Weights of a small masked spectrogram model: 7.1M parameters, batches of 256.
Rows from block 5, named by matrix and row number. Rows with one number belong to one channel. Each number is 500 + 40 x the weight over its row's rms, rounded and kept within 0 to 999. All counts start at 0. Numbers have three digits each. After the name is the row's rms in percent of the matrix's.
# convs0: first 3x3 conv (model.blocks.5.convs.0.weight, 192x192x3x3), inputs 26-38, a 3x3 kernel for each
# convs1: second 3x3 conv (model.blocks.5.convs.1.weight, 192x192x3x3, transposed), outputs 26-38, a 3x3 kernel for each
convs0.98 098:475473510511519532469466515501463495508473492530500510514450454494478464497520540478458454468474428506565531528525590534524540534538547506467467525471474521487520532510507537506470539534527500497510482487496493478483524427409572527482477441420552461484569536490564481470444497595448468541535592676508483500509496543465469510497489479485452458483478498
convs0.99 100:479481512546556504494462502521528440527477467509554501576481454485469449437425431527517541471467485506411458466440534465405482493405468509507482456520495461507523490487527538530557511500459548504487503518525466491523489476450489492498494525500512537471507528503525517532442477565480511491492508353515336435525395477562489499431482504467501548488518521
convs0.100 102:499465459524499527495509540492470542512519537517544523493425449465495498463443528524467470474521489484446439490521470449501483527501542477460496484441445446486462465453472449454481443536514515497491530509499528506488477410389518527530504499546491470487499561530533481472424404475462461483431428497475485530501441501515480494495476494488450506509515509
convs0.101 104:459515508504527506499510469432557534512525481490517520461485480503495484491432492495483451513430427464365510528550547517500531433438490538520511492504482505456501488520479486557496496542521528514491511480513504481450470533477490472440503538457517539479478516503500466524500518507504534508476507486454550453457525513516513559459466486489462506484473480
convs0.102 104:487456471487498485464475482484530531471494517515528494524447514514526561516470477499490494501551541548482508495528509461680590441658538504472460455545497479483488484474490494479450503484504497508490487528463468482445513498509508478427498452468484494502512490459523494507456463432507514510507474568498562564528432558482363531477512570485578477504531457
convs0.103 097:504453448518560499500453477518471519518484498515554489540563576505524486464563526480493505504478487400411418515509536499527527444525545524530512508513512472427431488516486494523544486516546449459445500517538515488502395438404455389416446443486448479479485504505513481480531524493511488509547651548458486481494517518462443509476475495490512485493499455
convs0.104 101:472432439478475459511536536485454457509525539479504514472477431488543518463488545511480503493529549474468470473510517511528481483509453506508539480541517504520524522479503532505519503535505420450474468517478482532536475345401531585537499369435515506520455420435543571502547522537429439468393363382513470474466438452492481488508537546493489487506519502
convs0.105 096:518532547496511496510503536573484518560525519428494525497492501508525532450453453439505470471455448512540528525514502449455484517464512525519496519555495500476468562538518518520525480453474510529540518506485547577523456436486495427487541612543517546534479524492549527460460482466472470477500529548529533486548586500472488483503542520515506495506500506
convs0.106 104:499546522495507497496468471486494507499517515485513515508491470497453487456488483456513464500459450529401455490492492499485518507509494503509527499483499520493523488522520504501480538460513495468483504495517499549516473420523496495466502551509482465489493497479499486508517475484519481539470488580461553520493540529525504535519471488517549509522561495
convs0.107 102:531561520462457470521486512472516474491512512472501465517528505503403484519535487498482483444538522455439480530519497547514539560512492543525524491450470525579531445421482529517480437421485480465482535469506518581536524491495510431482493554493549580518487498441551540510433467516459403464523552552476455496432413434434459424497503517505526511478470490
convs0.108 093:457466448463477494475497500477487469528536514516408483565532449548518492455449498558437504516432482570467513527497519576515568597563571435493489501469484541490493464494443485483485457493487514571527540543494505493483496535458504505400577505451497524520478443471524517498474485484506446447466531444544546493540514476485425433437445448477471494480457498
convs0.109 103:510527518441468508479471502495458447584566551550520483505475451488524492534538532492460478530555554476458501558515505495453497465443421564593559497508498451531510486547546503471461470473452475465471496509510521569545464575550505508523500540529488423486473443494479497493508532514462424472543615505506513527507487507541495525518482500512519513498462473
convs0.110 099:479482462479482495488480488475454464448436457468419454473452488531504495498451468484475447466457459516503519489472470460432479440449424495508508477516519497519511490479499534527522545540547525526503454459491454495504466487475463451409480546544480425456477501484496518537506543506521508499455441456523476524451468506434433418466476488491498516521518508
convs0.111 099:492463461523485479532537545482405479490576513463479459539566580532551585466499488465534488486519486511491480473509477535533476485503518465452464494528435517521486508507504471492487531539549540559517505523525523507483543536512549423536535474491522540546503536529496517523502439433537467474557534511496644501492529434523504516524502508510503470525488478
convs0.112 100:482491507530546490497510436515520442489465488468461527484568587498451502509408493436432481443497485479478395490457508494512475478468443487515510484496474496535518502519445463555515512518486523555532525525513514533487472494502457412496484422529505474505472511554452483504434465516548547478566503399566520473516499488483495446495545546484498521474473523
convs0.113 096:524514443477462458460455478479378448517520494505522485421403394490406446477553488533561515489526524511512483556556540493485493533528508497521479465440445501519468508546496508501466492451447524573552486498531550532534529540512502439438441564529546534445595517513514498541470500497547577540529592499522521512452476465523499461488511496519505523474464510
convs0.114 102:530531525500449485503488478549582491490592489461452563474429487524524464575574526498541506522504489530521509481471557486519549509517505488448470513514482491509489515541518525557504463414491465385474521508489509474480450444497502543485467415458542654478546614578471440471500495532425436468540517526468519519506468479505505492507532494510501497477458466
convs0.115 104:475492540535514494503516538475453573530484410447486545448526443472544478469495469496550523547557507462549490483485594495491544527503489503471477498486506506460482435451467465489474500489475476459556539533512559527500461569518519589442501454527481472474512488522516510500528492429539573422500513413577485527536546522478573538505494506532451491483476513
convs0.116 097:443506498524534556467492505527467556507488501530436539566533514518538520520476540484542472449492451489529488454420485482495475467463486512517508487534515511509508480523437499540535540490524484475552489459503521527558451465458448483491495477526514534496559510531466532483496471502561468504459252466488480541481488538511522536526519522513542514553561533
convs0.117 107:518473478504556543526530489479497484521519502448478482547489477509547510533558528513470473496486468520490473553544520491488509463481453575493463529516471520518434489448441528584546487514555551565562471523515453510521491482501464454448491556572477448427479542502487513460461489518486502515484507500451465542458482499462488445525503508521466437514493499
convs0.118 097:451467468467495449443442487471514491472442475494473456457414482500470509505494567442461484492463452499535519451467457455495455473536426503521493501507425468445483490508529515510484470439516590596523512541536532559531498564593435508557456490449472413479475489466466453472505488491455515534430460455492496508536553549536508534508504467536511505474464453
convs0.119 100:479500500497459458549547513471487499514554456514548526563631529485496540442468482446486469501529497527519491506480428469486481450497505485455490493511532526514568485505519546551467507463458557557476544520517520492521442489536502531465524585480510598534519499498495511516379325479486455516526474560511468519535517491558510514515502521513547538534512485
convs0.120 096:523465456479497489442495433530540514482421466552522439508577511477445501564613591521560572519490520484451492496526474519439468491449474513463485495546468518551522493466460506563494451445469496494515516547494483544523462473476503534488466560498538504512472449460489481492577483551512622536451537419425398422491471471480537457501505519529529503544524526
convs0.121 100:542524522497527529464480479468441456566583514475391507538481456531506499498555563470512513520531530506491476514576527474540498413467456479484482510523519489464493505547527554613573528536524529596547507562512477476482512549495487486504446456521463450481530531510510492463467443464530489493531516495451436453561515491523490524510515508499505500490482472
convs0.122 105:482481524533509479523494499522473463475450497540474516511479498491488473512425435459501624422420694524448541456477585456516589454512589478514581459503594493521518502461459515498493518522503491488507538503479523492500571473428568596328547608446526481467520484493491473503451491513474492561508490550505504444502482394457492456467505559461488564481490527
convs0.123 094:500483498498468470523445517494611521428426521478501505592692576466520483479462472465478462503516528526533529497479514519464450530510502513488524434538499465504485507436488522494513492443510469448527514542513514483522512609519479523495486533468482362472495381495533454496443453444500435444457446481473458464489430467527502483464455490513491491518514521
convs0.124 097:467540541475511500521455457478473514465510446438415455477396470516434459489475442478488549495439440502545533469437498500447520519414495501468477492501492532529515462595545493487518436364473472449443505462491471453443475462495436479469490479465515600539519505529495570509502542500423446464428426445488500499467483487500524520513518528476450487519483521
convs0.125 098:548498512520489499504406421495502555492469509432478521500534470519506519537482539538487471485469503513535531507491476449502440492509483436500511558492502562546511512452494472529509467503491486448514507499467464453489474522482473523471475488526485559518536509495517581560509484528511415475475351407528433478534493500526460456505505478473508496525525554
convs0.126 099:516576541472434477480413475509876619489406454498594526512463578504552508476492495513488506492468475493476467564459522520458477528505484464446428494507537493467462517648556473373486520454461468462485472509482491467512465398462518536544556505507525549499496507511538553486477495523507503548488459511491501483495493504502487451502494497505468495537513499
convs0.127 099:489487506500522426512492489417318518516514461509476528459483481512533434533539484503542549547561507493552491594496563616554586538537604479506456498523513487553556499507444537560456537511486489462442462477484521497517500498502430458505540559472546499522497521568524477477426448487442472464457439450493492444490517486437489481515506515496515499466530486
convs0.128 108:543484471501475471481485487490456489510512471500493496511543546503509566536530528511507458488473430502470441531511505501499546494493568468468511483490508532482477474491551488492505496471485452471497464474499476497500509606537539615467489585511560553524544549500502484496470477450480487478498491523467466447508544479484480455524533536490506534523521511
convs0.129 100:507496487515511521460430454524537484519420502449506487471414464505565501503484493502454472464436450482488471533539546500497516509430462466498517477525502522480504491462490500488476498494473470516502539585526519560560578492511512602585502541586522486462495440483528579535487482590475479551490380487490518494505512491480469479530472478527476497510500529
convs0.130 100:493459461469473439499493477488504485454524480506576494473493446503526566478472482490563545521554551470485484525535534524485468358325329551549548542539551442435428490485497550553523510537486500509498471482498470474526494466504454370375449501492506524518496525504443474487462464496424414484461431483519521504473489462519538497513481479525514528496482481
convs0.131 105:476504519516511554500482514522495466483484509542477512490516518446499501471491505510507550489458495507455472569497499562529512523485506539527488490505490491462499513510520516451463470486526516503520471476439471477540482509529442476572503469561481468486450511651486523525444495525402476546435506518501489495483462513481472508504535500526506437491468484
convs0.132 096:502477469474478535499486474528480505558524532536546496491466521505531538491431545481470486518467469539559539474495501525505504441501483483480488504534503483466419485448460520608552545470479488515523502467482570603533439439442460505533546468512477437469505573478474433505477492538454450478438450503438407453462471473473446448509500494501503509496493472
convs0.133 101:502520443485477523488508555491485550518465491478563519592585567506426461534554503481444486524477494546539473500488565553562591547546591456498518526477493471537506468439432513485502526551583454521499491495458491549514525602496548454499483533510552542524498558537497503482547472558535472539461431520477548541476481494523497530477491501538524498479506472
convs0.134 095:467521535491494498483431447530495494499478500550511496481479520492489507474521494486492496518454464520507521500532501513545509534487543509545519482507508498495502424574521453522478498429482509473492492542549516475462452495460482464461468454485462574503508495515502481453551498493514439461497367438486471491501473521506438476499494474502484453512479472
convs0.135 100:456459490502480496492544529586473512458490488475500486543508521474462438488503484443468447458495449496495525496586558520461475505329429538568510509510498473556529487450488475443528509514516497506508482476458508530560573524470522545496492595488507490517482483501494525501546579651535485542543506521488482514485512487553585524486512501491506520492500511
convs0.136 108:515411494467508528526533516482454458539543504481483433483627493503540544476449489505507501481511507493554536501547532476528527498524485516473471482499499502525515506483507489518516485551503494438462510442509487460494515568512506458520526488444510546531486488517508583506441462518498537511510475459490586466473548497487553490508473488519482490495486478
convs0.137 098:442535527497466443535512467577431512490543492500487484458567543535514509483473473523401453506400476513418489461419485508390504511430536487523509500523523510573519479524484503532486472543507487532520507554544500557526409577514396590479435596492473538507445563509505550512478531485487474449489461430554467463531489480531422470540529497531495488530506482
convs0.138 100:497527545484495460457525516481499499466470518520407492463474516482479454530508504540523508539491448486524502472531446504456362521459413513511525479426471539519518521514550513514490499464508536508494537479484499518496480514466473598595460550569532523528491507524539515527465422452514490469486591506523483451489487525480548492512542551513484461476488489
convs0.139 103:539522489525540514491506513527556489508481494492601534413417458481455487517580435498483514505422492502451501460420476472382446543483524480455500506449448443462480481452459545544505542555519597602575524567491532528493488465507485468495457571499445422421518551504425405454428424410440473436372325356523535523525518510454459502465478504482474470464494520
convs0.140 104:543516481517476461524486505559476485461490573498511492503527452534494487556449455503471497520540518488472534506550482537482392510468489503505471489482488472493520551526513511478476551505499468477517482485507501469475509486461492505536467534440468421500494510495528493457480459501535467498403350582528460544521450545479454504528493511508480493438507499
convs0.141 101:494489476486513487432465449433533516528501519538500474569460483512478494555530448435406423510551530507524513506522562459514546553558570466394490507508503559577519479488465500495491514590559527570542531531531486472424490547465522549520523484482499460450491526504508555584551558521451559565417462490479477539520513524506521494486485495493494473515523495
convs0.142 100:500540499480480463499527509504520482430461498515503479512590497482501501443429444450504473467482499499532506477477486487476494474448487492512502498543493487490492474493485459531503497561493510545509475484497458497482516581536462442593465442453516540500473583483456501491519571503528476490521406503478452465490505496442433447551529534495511521492482507
convs0.143 100:503517538514545508529555513454389436513599523504468512445448441542491504536490505448480462506549532509512498430492483434451435393365422516507501479470504498530505507450494478466518471462460489445493490520504492540528514540533513558499513501477543521477512508502500537465439489460548557512625608602487468507517552534453477515517508490507492466486475487
convs0.144 102:494446459505521490479518504444445525503524514516468500498446484501476493470502502469496403500504478476457491439451463466456480499480481478485521500481531504519496501516478499502523556578544465482521501551531522558531503434454450473461485477548472453502490433508512455485466498484429548508438497450494548521460466416530497463495463476483442478514481479
convs0.145 101:490512491506501489522473508543548527451487482526458439508549533493434478470445433527497532454506507422408449511495468486479493458499487474483499512508457477490504506526513477461435512504523529548500506512465454457438499591535485427557546497518449505524452475462495489495424398414576562585560596646507510473517495468515519499506490468452446439473488466
convs0.146 103:532533519486506500510525515478514483484500516520493504522477471555489468520440452500476481511485479509512460540532494533533469572567439478507530480514517502572545508518537492488513490508529553483511536483532522488517474430595475461606434442534512466503522489484517447485523462483546546485469545409537626509519579507515558452469440453475471486458476469
convs0.147 100:469519503554524492548548498501540541543529483561494526532521525481462435470488468489480498529530522549583549512519541491513522516544537461481467471490481541544500468494483461468450516521506498488487509526503541546512473506485479535472500509517502498456466513508469454462496409507486384499572550589445545458436476470475549544505486507523485499516486500
convs0.148 101:520529521495506501502450455544506432472534523432481471572457520538476500514547505517562467484520434489483484486462492468495496509538497494460499451450469494495511512539515512478476535501512479498448519512552526507499511640461475487520521468475520506508489471498542457498529533520572525532533558449463463455477488464441476458488466502518507521501452509
convs0.149 101:541615546497534511446495481427481490492546458473492508501466467548537525582592516496509484515498520508462460561432461531496508520485506456418475499507484514503483509564541526551483528629501438418437497526519467519505477417500477453503523400508481687480532602547441430469523411470576566510530526492477490462487474486488498522518536505506555503515486524
convs0.150 100:499502482499511487515516493488497525531523508527534485521483466493515488488528500438539534492547537512548562400508468428519476452483448537563481528539507552541506515512516504501542510519486502490510512489516505519466563533522546431472553485444525554467520504444497530509503432353609446366592465429515442500478453490488477482494482505512514525489482497
convs0.151 094:511514537515537524503479485480520505473486508477416525478544475485472440472448469467497492557553544472445493549456491519489533511439496503489488484472466494508485465487445512523493518520546466448525478451459468510492546512555506488474459511473482491453501497508502496504480472479467488491448452508551533511530526502447439444482531547534525508516526486
convs0.152 099:527512496546452504461460471447729447540505464554646551540592613479398435475467492564567523536515468540506503491471474468495483464494485504468460469449463494509485488502466517457454531583535465427447524519520506452504476477534564513535494555566542585503510489473558498540531558568527485520527476504508564524553541503504492471494473487538519496507493502
convs0.153 102:470513452501508502484493477491473438473504488486502498491487485486505486535561540510514496525538527540532531597599600471470496417436458495493504495502480530522550486525499528514488501516522480476489488496502492512486490530512515511468500503542493494500467495467480474477489461440444450431531547490474512519525539560471477489505494502509496478529525528
convs0.154 097:521567536537549540462451444506469479502505493503542443551560514497425431484460544471503467485494487515479483503470452541464515508456509488462448541491483477471471532533516509515507489462450551533505454454479531565538484479415426434513494532568458514574460499477467479524449459557433403513479468453489397473503453552499495521521516507534484512520481477
convs1.98 101:458524523479510485472515503502466491512506501506511463472489505497508501541504502509521515504515534520534550576535488539533488541532478484522513522519536511523489503520572524511549484462525467476469493480486491480480444444518428469529492509501537540543521484497583537507510554531520556526543592543456471537477461523507483566479546538534568542501534509
convs1.99 101:500460496502429483507424511513467547530473496493500543500485544544565522490459472497466469505473462489453471594572521537558503450520486518484503461482522451459531517504498448452441522456426463455470466436484442443476431494513481529522557543530510468558496483554505522542632522541556512546503511540539506536531514511530541518477547501498537547605598608
convs1.100 097:520565534466480492455465490438474515480459510534532529585529505548627563461404466516529517522542528484543496490474502559516540524487518482527539428451476492487524544545519395400426523591465535544531513546507479483432458463482496459446527539504511541498553561523462507488530522514519494494446492515500505541559564538510517489530440464470501537505501531
convs1.101 105:494510516479457524463498538505500475505464517507496518505544504516444480511372501510473530530444535549414527498541515503533508453509531483519479462467486481463513503475518503521508525531518503492507507491493519455498515511494538499500513489495511507521498434512472342510484437511498467530429443501496440494488506522499529502526497499539503537513485550
convs1.102 100:513510450474475448542527536494477493510509512512529539482481485527522530527493450539504510499468499481426490500598565491530504497504475511474484534529457599519485571534485601485469532446485486513514497509539536588554514534505486549502464479504486445494480484533467426516485567502526589544598552499496479515510436491502454543486521486479535504405433448
convs1.103 095:472477486510554515480525476533481496483526497473570491536555484485420435575548493543546514521522498493523488457490508493503513537548518523520522510520482508492477564534528472456472569514504589594588590589601558583558552628562493602519559601513426448433487507480497552503497449508490519542485533473426478411466432449480462492438431473540529511540547536
convs1.104 099:525513481445444475503516486445465503511515503502470508529468485579552500483423451501496485436430428443456465486525492546553524553523493509500476493481489541518517547469530433389423529534501599622628610591599582599573470443497449510491512592552487497502547541515518516516432521511436494485444489471501516528411439463502493487506526506523475483521500525
convs1.105 112:507490517497479516518482513500528532476494496502472511462469456442380438461429471514530514510490492489463493488471496452461461514510519471443481509506498486482487510491475488475457462445392401365379402416414347367366456432461462380440448387434541565530479484462484513496496507498524501504516509458456466437483490481424419433530566510428439450456477454
convs1.106 110:529511481476512492445482460470479514501464501519474508508527494500546540500437421501509499527474534510388502502529487497501503463514514485503511469464501483393494492530533469451440486462504473492490501528507508558495489466512527498476457460490484505507494531494476523508455525506481493508542480527489508502469544467453553428466481553474471545466508507
convs1.107 121:460509518481450446469507520512480490497516521499508499516509514517468508506474488515508497534524502514513503497486483465442458486476494499531481508487494493498476486522513520477523510501493527566563538527511512534517527501475503503545581579577482482490513522500485463487495478475517478461556497473498520517465485474492480510505469487521500515525544529
convs1.108 085:419531465488517494505514563541524500508515518518513465470419456484475451487548509550557563546539571565541559524559476513524426460482449537517467541497463562518459551513493527472464495449390525523533488474491500501518416453455506487453592593517520544507501519491458476467526457459567513486589519471488488516487502475479532521513503538492459487506480525
convs1.109 087:459483446516507488454504462503555507515412508468482513466449535481447455541519540524527514513479500502488498488538520451483493493522492489506519458485462489496518507464539412396450441436422546565543573574560529553487580601495492504483485512529509525540522512522553525577492516491508504520530473502567508481562524481559538510543505546539514552527491504
convs1.110 123:515527513537552538522528520504514513520516507497486485457416415460466469491489467500502515467450457493473483504500486565573573515518521493474478466476482485499507494513537468456459564583582479492478495503477503503505354304425489468544535536559516559536489492470547542533440474482511560554462484490477491469467454472481474481508509517491483506522522523
convs1.111 093:520469511493431487486497522544543547497464461563502554429532493470474450480519551511502465442436462445431476542610528595592508536469474509392476507460495494467521418425461479465433489484483477492487461497487499546528547550557525475521565512500502475506470480492499505525518544479517551483504538501501490517487444515471471490522563501511528468488539508
convs1.112 093:543554506501534503467553467486418502495548502500528511525528454477456444397388419510523531482522521443489509427442492414467538402472511506491520536562524528560494511577507504584572488539528402420393412437443379436445517553469550522482462493463478511493501524510469507491543471524494491527441484537540538545536499514558510518570511565576536548481450450
convs1.113 090:525539509461436469541527517443316497488442484528523511456407425469447460480463453488463491458424467504485519505532496469493496456468468498518489522513513466515484442458518435426522516514530446444439472456450479475478571534486528480490510454476492460514466536500477495464518502475516515499487527504506544519401425482483495514528487498508457503511483497
convs1.114 111:492519467526469507483471493427213381432595473458556487562483510494436479537522493452480474482451469498510496484488501530521522509499488520472496513480496516541507513488502473470501502480523516527513485508511477491490499483495517521484517519514512508499511468466475457460498495493508520489507475513506537517506485483527565518519539517491529524527568529
convs1.115 099:543501489499527477525494437504502562497521505485461463481509469522513485487523541487423488466384456454437454511611532488544479504505529503436530492455519541495497546419483523461528549510480547532519514523513515536531450517513518523509521461479520513490471486473476527533534446483550517487558515460484394478459439468470485466477480554463448514474515491
convs1.116 102:532505500506515507541514513480528503495564488469496495529518531548503517495520459549568561505514526498499508498422448583512482519502482461491487501506501484459464496492437472504457471474480443444464466494495451478471537492492446351433449406439490516460472505475466439447506589495495548486481526499562536569516514526484493471452512488490487454527532493
convs1.117 095:553540505532543501492551509500527518490491481468534551508510500506519519534510518495529471491501476515537516489528551461510539530513489512488453486477477475475486525485505522450449495473498467471491521490490522522495527558489500498534446472510516513480536510423477471470517507478482491527434497529498488486529496494481499501513549544503562561569564542
convs1.118 087:525509515507487523515499533551464501496541539483522521492474467508511521541528536469512472487507465478503468550552559517531550544560542492472475507465508487526544521543493548537461491487442392400433448450476514550534572525475487513472464516525505527488439509508541552528497473474501495522481479515492492532543497509506486486531571535486477451481479474
convs1.119 099:505560538489520505545569523588504544479473514454508485505490506493490559536528477509489481481439470498495497494591496535584478509523451511472515469486530497508506558538548517489501574510484433469442431487459465473468560437489437378470476513527516553539486538503522518546481503494490534531447540483480500515476475497496452511487462413432498455482552479
convs1.120 093:454480494522552492511473488437384482493449459467588530454398432458435390493452507520507506482449462523510508561580511572569549456463460503530518495508490457458452474494463516551454454526451525532509496511479441439385504431511511515479566627557514503455517533493531506501439483528465453489472483484510524522453497486503485492451461464487430495496445468
convs1.121 087:472464476490415446457521521350214368525555526492436479492433491469466513477528520497475482479429478460433475476544521505578522530563484498471461521528542472457458481464479481463466590565534567590584540587576430441455534546531469470508483460452522549502482483479507534499507524522494463474482503506476510512534522525506509495578542538576574515565555569
convs1.122 102:471493460498496420515503469488526493522503470525514522575540524526513499470478460543493518401403462412380419539525482544496417544505423509472499475439484546470512430448443508504526561532550510556568517543527484495465479517502458504499550511482493497512527547515491506488500448513505464522491463541500557528546568548591542535550568487540536496557527473
convs1.123 120:546527515483427515503446524513495473465502492530481511559543523486571503446462411512511503505510534528504482475473503492501472532546509523486511454531513463487478521582542543544493495550500497464511558532546503477510562604508533540497475473481535550530537513524533555554469509505477504512479494518464465473487476508498503501514533540528497485540482525
convs1.124 105:482485536481525556482431461526574537490501499524483517530548533470437518536516490489491510514505501461471467488483496498494531474487541487513503492443486532544492488491469450467524543592548497485493502496497521529494529555486498501492506483515483523505547563512459480428504497504464452468466437512486504490497507491552574510523525484500511504465484481
convs1.125 098:551511601503514529482501550538660489479482502482449511500547560525485488526509503499512522444471483457442464485490497553561548556544548538495488487456499533517463479450464429433417513534486522545544563558542497498498518510443563496500532498539522541505511474488503491485499516487474511477458465483514466540531530564461490493470474418445450459451425485
convs1.126 108:485471493521537501454431475384297441496359483479433526481480511503570519436372439488488503482504494488505512507499505520505507489487504513514514529498522475453493441477498525556524510498544502495495491509498499483487481497505514516532478460511498493478485490489522470510513493500535505506520495526479483437469504483518536555466479469549546526513514495
convs1.127 090:487482472515549508558575534541477528498517510567504486489396427502421482538506585487510482510522501516575523479498503509509525523489495486516509517510498534505514563539512537470485578611598451418422495470467467442437483532550465487518498450492482544538518530546513539530503507461520479443497474430482534520493496534489535489513527581489556583463557563
convs1.128 099:512513524549541540545509492508511496510534519511528502529487479499486506474503477585603587574614599559576562490541541465474491441483493511484497510456479511474510527518510534511530539533564546557538501463443458419393529485482462474509451455486525493516506493476480492536571493503552515522562544547471446420459481444481526450415485441473572525442536489
convs1.129 099:545558482477503465490519511550611554466478494538513524553546504506498474509500506481493514516517523517522523527534500530560503448462498509474468463511507479492517487457494425490489407477484515513537503530507472481480484508489497476496481487510540549560465532519484515507473490502505497518498497536501505505503503511508514511595587591520510500544554543
convs1.130 102:507535540458477509512536514460487487522526537497503522440415443476490518435435454344321342406361390415385416520548527514584502530522497468547549444489465499496483543511489461504468449418438372375374407408409317286304425407424481441483525521513479517503507549532507485493454538510505533527475477474497494500459468491496467479500538523442483468415466431
convs1.131 099:556561545509516459511553506530511498506504489505521504494525484527489443463475421525539540560544556525534526527573550484502453514490478447515488465517472522533499466566442512544436544546460470488501415467465404415433573513496512468472450502517534549503527511491475512523451534585471509577458489480538481509524480490480464480572509521571473558565406510
convs1.132 128:511531506506540505489496500487489490515518521505482502531529552493512441537533493481494512461480463477502493497527493508494483538515517504532525504496506498490468456428445546511488446403410451461465474498511538583542459448490479495470516507488470484490515499512474461477486507505533544508467499518494519507524530524508477493514480511501468480501499509
convs1.133 096:442451470464522498518470442414523447482529484546484483506542556519467486506451481512548493476502501517514498485480497511526535406479518498512482452507442498582469517535525510504437518514422461450470456479501483532481534585512545512481499484497522554501541549492490499483464492525447489524477499540475507492510530488559523519542514521500477528448446472
convs1.134 121:513508508439377472446380493503459531448444496549588493565600473495439476576632516529532501503501499482461503486473526518492526520497508494475506480499522505514502491532508542493511548594507554512525542560533507527542498514496454412522524485556512490489501487514466463510474510524445459503482439546503505472495503525522521519505552509557562515558501499
convs1.135 104:543566503515509499515525538461569541528535489497477484506561512513562488509502493516539527504510517519514531546540487496445487506438482497572505492550520494470523474465536438455443517585575437412432457441437425420411522579528517545461471469436456497462482514478470484494477526466468511464498463478477472530535521550549580575521540459543495456495498403
convs1.136 096:463401505501536541480502465596636538499487498525473540514560417472530460522587503471413485439425456471514474506586549486503492553478539435520531478493514540517487456486438446498502435441520524561545517524534523470487506513508496449462503535499486543500474511504497504486509508495478497493464483499456526445487520494499465464456481500494560535467553510
convs1.137 112:522526504513463500546537456519502437504542451494446567543498601469466540491468453546530550500461482494440489518395537515432506482400488478495527484484524493499571533523435507490508510561532501487491473474470476482508522570470560535522523466522517514460510459534493526489500438475490408494456416511521482419516502435506475485516596462481560466474539528
convs1.138 099:491448469478436468491554488480477482518527497495548474529526541562509539508491537479474478489500495448469477457496531430463468463511493460470474490513552522529537466501462571574515459436441547532515509511495431442459547478476529447489494428490509497512515508552488488507540466465559503481565530506539530533547522551605550522532657587479597469449600493
convs1.139 097:529490532493500516490511504466501511493450462509513502536522550545512492556503506557582558555571537504517511505534517476479464496438448519520493494512509480470482502575495459546489494452440517509520459499478492498490534612534467595515520559480426509507483497475500563553493492507529497497494486465496518503492474463502511477483470501524500530506504506
convs1.140 090:434512515524528523533445451492491552498477501524508496501380399493450499524427442496509497440448500477480522545516455546531482556477463484515527442468531488488502511399493612609615474509532460441454484458461514491488467521509510535473443495453498499548452490526470493504483557508564558475604532467497510536499527552452511504479520470472564473322495429
convs1.141 092:544555554477522528493520530513484487480503527526566507482409473475445460512574507470451478448413436514516514490486500501492542472407457510499525524530512506500476478513536516488556626538500500510515485474489537528543533472487466446469517540513493449500491492513493529537464482528475483501450485479547511508571514520515470498475456440480498488448511451
convs1.142 099:451433436538512465568558519495533501505519499475479527578525531544498501486474441514531505529513532491451468490512513501533482505536494495487484475441460487447485527538502517509563418441437631648615563575570537542525504510508508479473495446494524546540504484495541526499481498478511472493528486548503522483527531459473497439495536536524510539461482511
convs1.143 088:542513519472462499459492518495463500496562571460450435471468525459465502515527516547514511562572573529506523506551524568601539561614550500434496481480499484487506488538465402463443496562550461473454501544495474506494505496514450426482451456466501564549477513497485521517487473491507519515476469497543497538503469502502457480588551576538517519526554516
convs1.144 090:502542525499494465485528491548530483483492475529557541458406412512516500480444484548550544528525528535518511533501495560541571530521521453485509460488518493531537524556560441488543487538558467466458481509477517501492547529492505434466535471502521544549503522534500523509509551533519532539563549527546501528533471480490484525507607560530590519577597563
convs1.145 093:473468487538532519518465504551496551495556497532458471472451550523551558505441475474496494494489509485487496498504490522543504530533520503488518488460489510484511504532611426447437520534527493470465489510502476459449503573528446458498517526536538493459536550509483472486415456501439452524532509568441409446460463439457490492492511525504499512550498501
convs1.146 107:512520471527544520524568501525486502518507533521478498447509488455499502451420504519547497504552487450547479489517518489482510503494515525529473505522514480576504555489492557517502514541513483506523468512524455548550425523488427480485454575523523504489516502487535503514489519517494551516472560514534435504537423504527404485471499506500498478521482486
convs1.147 104:513492444486468471515559562519496502490513534485483511535532548552492495472421490481510498490487474531518498482432478458414472485454482512529483520541498508502476485464473537511505549497456464467472495474487439425434478488498501478467465445428488505524520520521504495503447458465466470471535506467531593556522533522580593504530528469498514516494518552
convs1.148 102:474524437495537471499540501453475476516500484537496514561426546572460482519543496485478478460413451436391441456453536446468528431450491504427523510454488470478499504482534497443598531476585477498470495483483477461470482531527510521507471489514490460511460464520484490504417497497428538524391533509484483441467520469439488475462445462448410452474483486
convs1.149 087:539570486488520490420422420559630557489427508523542535460459479556527529485462503486517520490555529507531504500504489531511465527544537512505495488512500501480471430505529508431490560518494504517498482493482496479493539587478506467484519502490515531506463518501443470470495449473523456482547488487475471513480486475513527511477540526501537535479450490
convs1.150 080:532458458487485496527505519516520478491509502517510485508444500436420483466486492527519538510501542511500499500560479518571501490529463550523478560502459530494476509520519487496548532467487467494448458501467466507484485528550481411512494413456512533538531558529528533524587536428648525438642523440500434528488423505504517549478525496470519504486503530
convs1.151 095:492495509497486503464500511452447489505488513585557536531523534553548514496433437570527550489471498461488437449563483448545488466480483486465499472457451472482470511508515509481474520444528531538498522490508488460457507427477491457456582687556512553520492523527477467472511471502533499534461501530489471481467436470444437435485469495500449476437449442
convs1.152 106:495514472491467530507476494481318463488431472515545480507468497517506516476441492483489499476446497459433458484531526515523494557588539492516506475475499481514484447487503417489495446515494462482486489506483509537531463477471502430477477434451494536514493514487497467485521533500512494474496490502543504499529505545482490527503587543470495468508495476
convs1.153 112:509486492514486506495491486488465479506505524504492494505499513462489501520537531475463466529506514588581578566590567516517510500502460517516512456514544482503520475544546403456484510536553471497487402432427529542518469436498503461525487479523496524527512507520469480480518505510503507518503501519518507487490508500469471483498516494463485506484472472
convs1.154 085:540479509485440457510464465500452514473473486496532525507563555496511531525480517611558584593555552494519525557573476493531455544538485504490550492466513433460505533495470440448448516467498504498474487476465443464485498567567464507553418459465499507488550482532485440460586537484506559508465547530483525521503515524509474478452513478493556533522540471